config.yaml
optimizer: "soap"
max_precond_dim: 1024
max_grad_norm: 3.0
Rows from block 2 of the decoder of a small image FSQ autoencoder, named by matrix and row number. Rows with one number belong to one channel. Each number is 50 + 10 x the weight over its row's rms, rounded and kept within 0 to 99. All counts start at 0.
After each channel's rows are labels from the 100 images, of 14848, where the channel reaches its highest value: "top examples" is what is common among them. Only what is clearly more common there than usual is listed. The data: single toy objects rendered from many sides on busy backdrops. In brackets: how many of the 100, against the usual share in percent.
# convs0: first 3x3 conv (decoder.decb.0.0.convs.0.weight, 128x128x3x3, each kernel summed), inputs 64-127
# convs1: second 3x3 conv (decoder.decb.0.0.convs.1.weight, 128x128x3x3, transposed, each kernel summed), outputs 64-127

convs0.114:48 35 45 62 43 51 41 50 49 57 50 50 56 61 63 52 52 53 49 47 63 53 56 54 56 47 33 47 50 53 28 47 48 45 50 43 53 42 49 44 51 53 45 42 41 52 50 35 21 61 54 58 39 49 38 58 50 79 42 45 55 44 44 53
convs1.114:62 57 33 38 56 54 37 41 41 47 49 52 45 49 49 65 44 46 58 52 31 54 48 60 46 37 50 49 73 40 46 58 70 62 47 58 29 57 63 60 37 58 53 33 35 48 52 65 58 35 36 39 45 67 42 34 51 37 49 42 39 61 44 55
top examples: from above (62 vs 33.4); green (33 vs 8.2); red (27 vs 8.6)

convs0.86:47 53 60 57 59 60 65 65 49 38 35 50 51 43 49 62 47 44 42 53 60 54 51 46 51 52 50 57 30 62 62 50 67 44 60 39 25 48 57 49 48 44 49 40 48 44 53 64 54 50 59 42 34 54 41 42 58 33 52 58 58 26 52 41
convs1.86:52 48 44 47 34 63 54 34 37 53 61 48 47 57 69 46 39 53 61 56 76 56 39 49 54 44 44 32 75 37 50 61 41 37 54 40 69 64 32 51 75 69 57 56 56 66 50 41 37 47 45 42 47 61 38 46 55 54 53 37 36 62 52 67
top examples: ladder (28 vs 3.4)

convs0.85:37 56 66 60 58 52 44 49 41 54 49 44 67 55 55 61 40 53 44 45 51 40 24 51 64 55 48 44 55 44 29 56 52 64 62 55 62 59 55 41 47 59 49 61 29 76 58 45 56 59 53 52 60 48 59 40 47 27 77 58 41 46 59 57
convs1.85:54 48 49 60 41 70 33 54 43 44 58 47 41 42 64 54 74 40 36 56 46 60 62 36 42 63 59 43 37 47 73 40 32 52 62 51 46 53 32 49 40 35 55 52 72 42 54 57 42 38 56 56 46 37 40 55 65 46 46 47 65 53 52 39
top examples: from above (60 vs 33.4); yellow (29 vs 8.4); white (29 vs 8.4)

convs0.50:60 51 44 52 44 63 46 57 46 44 50 41 57 30 46 45 49 50 44 43 64 42 37 51 42 71 51 51 61 41 37 41 47 55 38 60 52 63 51 43 56 58 62 51 62 47 70 63 62 54 59 44 51 53 49 52 49 35 64 38 39 40 49 13
convs1.50:48 45 47 47 31 56 48 45 48 62 39 46 61 77 47 51 64 52 47 45 38 50 68 43 51 44 50 56 39 57 56 43 43 51 45 43 54 49 54 53 41 34 46 66 27 59 59 40 44 36 66 65 61 66 39 48 39 73 58 63 35 63 40 53
top examples: from above (61 vs 33.4); yellow (35 vs 8.4); orange (31 vs 8.3)

convs0.112:64 40 61 55 35 54 33 50 46 42 40 69 49 46 45 53 37 46 48 61 39 48 59 35 41 56 48 68 43 54 56 37 36 44 42 42 56 60 53 48 51 39 46 51 45 46 47 51 57 52 62 46 39 49 47 55 51 48 63 60 55 47 58 66
convs1.112:53 48 41 35 64 42 64 51 44 60 67 40 43 54 38 31 54 65 46 45 70 53 40 68 55 44 59 46 57 58 48 47 49 56 51 36 21 43 54 41 65 72 51 49 52 58 36 63 55 37 39 46 52 43 57 67 41 51 39 46 58 46 50 67
top examples: teal (51 vs 8.2); green (32 vs 8.2)

convs0.82:45 58 41 53 39 48 53 67 52 40 53 50 54 64 54 74 50 63 58 55 47 55 39 59 51 67 54 62 52 79 65 45 60 43 55 55 52 65 54 53 48 48 56 36 56 53 47 60 31 41 57 56 40 38 47 41 72 49 75 66 60 52 56 44
convs1.82:56 65 66 57 55 49 44 38 47 58 52 54 43 56 57 44 54 45 43 64 44 60 58 32 41 49 61 28 62 28 40 45 39 58 54 39 42 57 52 46 49 57 59 69 58 51 54 31 57 54 52 49 41 56 36 51 37 52 26 45 49 56 45 53
top examples: ladder (37 vs 3.4)

convs0.90:40 58 30 44 53 50 62 60 49 41 51 60 58 51 47 44 50 57 54 48 55 47 58 54 60 43 55 42 48 40 41 37 58 54 55 60 49 44 48 47 58 55 47 58 51 59 47 46 55 56 49 51 42 45 55 49 43 62 22 55 44 71 47 56
convs1.90:55 47 54 53 52 57 42 43 40 52 42 45 31 49 46 39 37 57 46 40 54 56 48 53 54 64 37 67 68 66 60 52 39 37 50 37 60 55 47 66 51 57 56 51 60 42 48 46 49 51 48 42 65 60 47 45 67 36 73 39 62 31 46 54
top examples: from above (62 vs 33.4)

convs0.16:45 53 46 62 39 57 48 46 46 38 57 48 56 50 43 60 46 52 48 48 60 44 34 67 44 53 40 36 39 60 43 52 57 56 55 52 61 32 46 47 50 41 33 40 42 58 43 51 46 53 47 51 61 41 55 59 44 47 50 53 47 38 50 61
convs1.16:59 43 48 31 53 48 50 67 58 54 44 51 35 51 55 34 62 40 47 62 52 66 60 61 51 59 58 53 55 38 61 29 31 45 43 50 55 61 40 58 55 66 51 55 55 58 43 50 53 51 52 46 54 57 49 48 38 45 48 45 49 54 56 52
top examples: from above (72 vs 33.4); red (59 vs 8.6)

convs0.43:51 37 25 45 48 49 51 61 52 48 54 61 60 61 27 79 53 39 51 37 70 40 46 61 38 57 54 38 62 39 37 48 42 57 70 67 69 49 57 44 44 56 49 40 51 54 41 62 54 46 39 45 47 63 40 45 34 57 57 53 46 43 40 54
convs1.43:45 50 67 55 55 58 49 38 54 49 40 44 33 54 58 42 38 39 53 44 31 64 55 63 52 45 31 43 32 56 53 49 44 51 56 53 26 57 44 52 30 39 38 63 55 57 53 34 48 61 50 53 42 47 52 70 53 48 74 66 49 49 68 61
top examples: teal (52 vs 8.2); blue (33 vs 8.6)

convs0.64:58 62 30 50 68 50 44 89 47 53 42 53 61 38 34 69 48 55 54 48 39 41 44 35 52 54 52 58 53 55 42 55 73 36 49 59 45 50 52 32 52 66 31 45 46 43 44 59 54 50 49 47 65 55 53 69 50 51 48 39 44 43 58 48
convs1.64:45 57 65 50 24 44 48 17 49 48 56 49 50 57 64 41 37 52 43 50 56 53 53 46 39 40 58 47 47 54 50 52 37 60 49 47 78 44 43 59 54 41 59 56 42 55 64 42 51 49 57 52 46 50 52 12 41 50 68 57 55 58 50 54
top examples: purple (60 vs 8.2)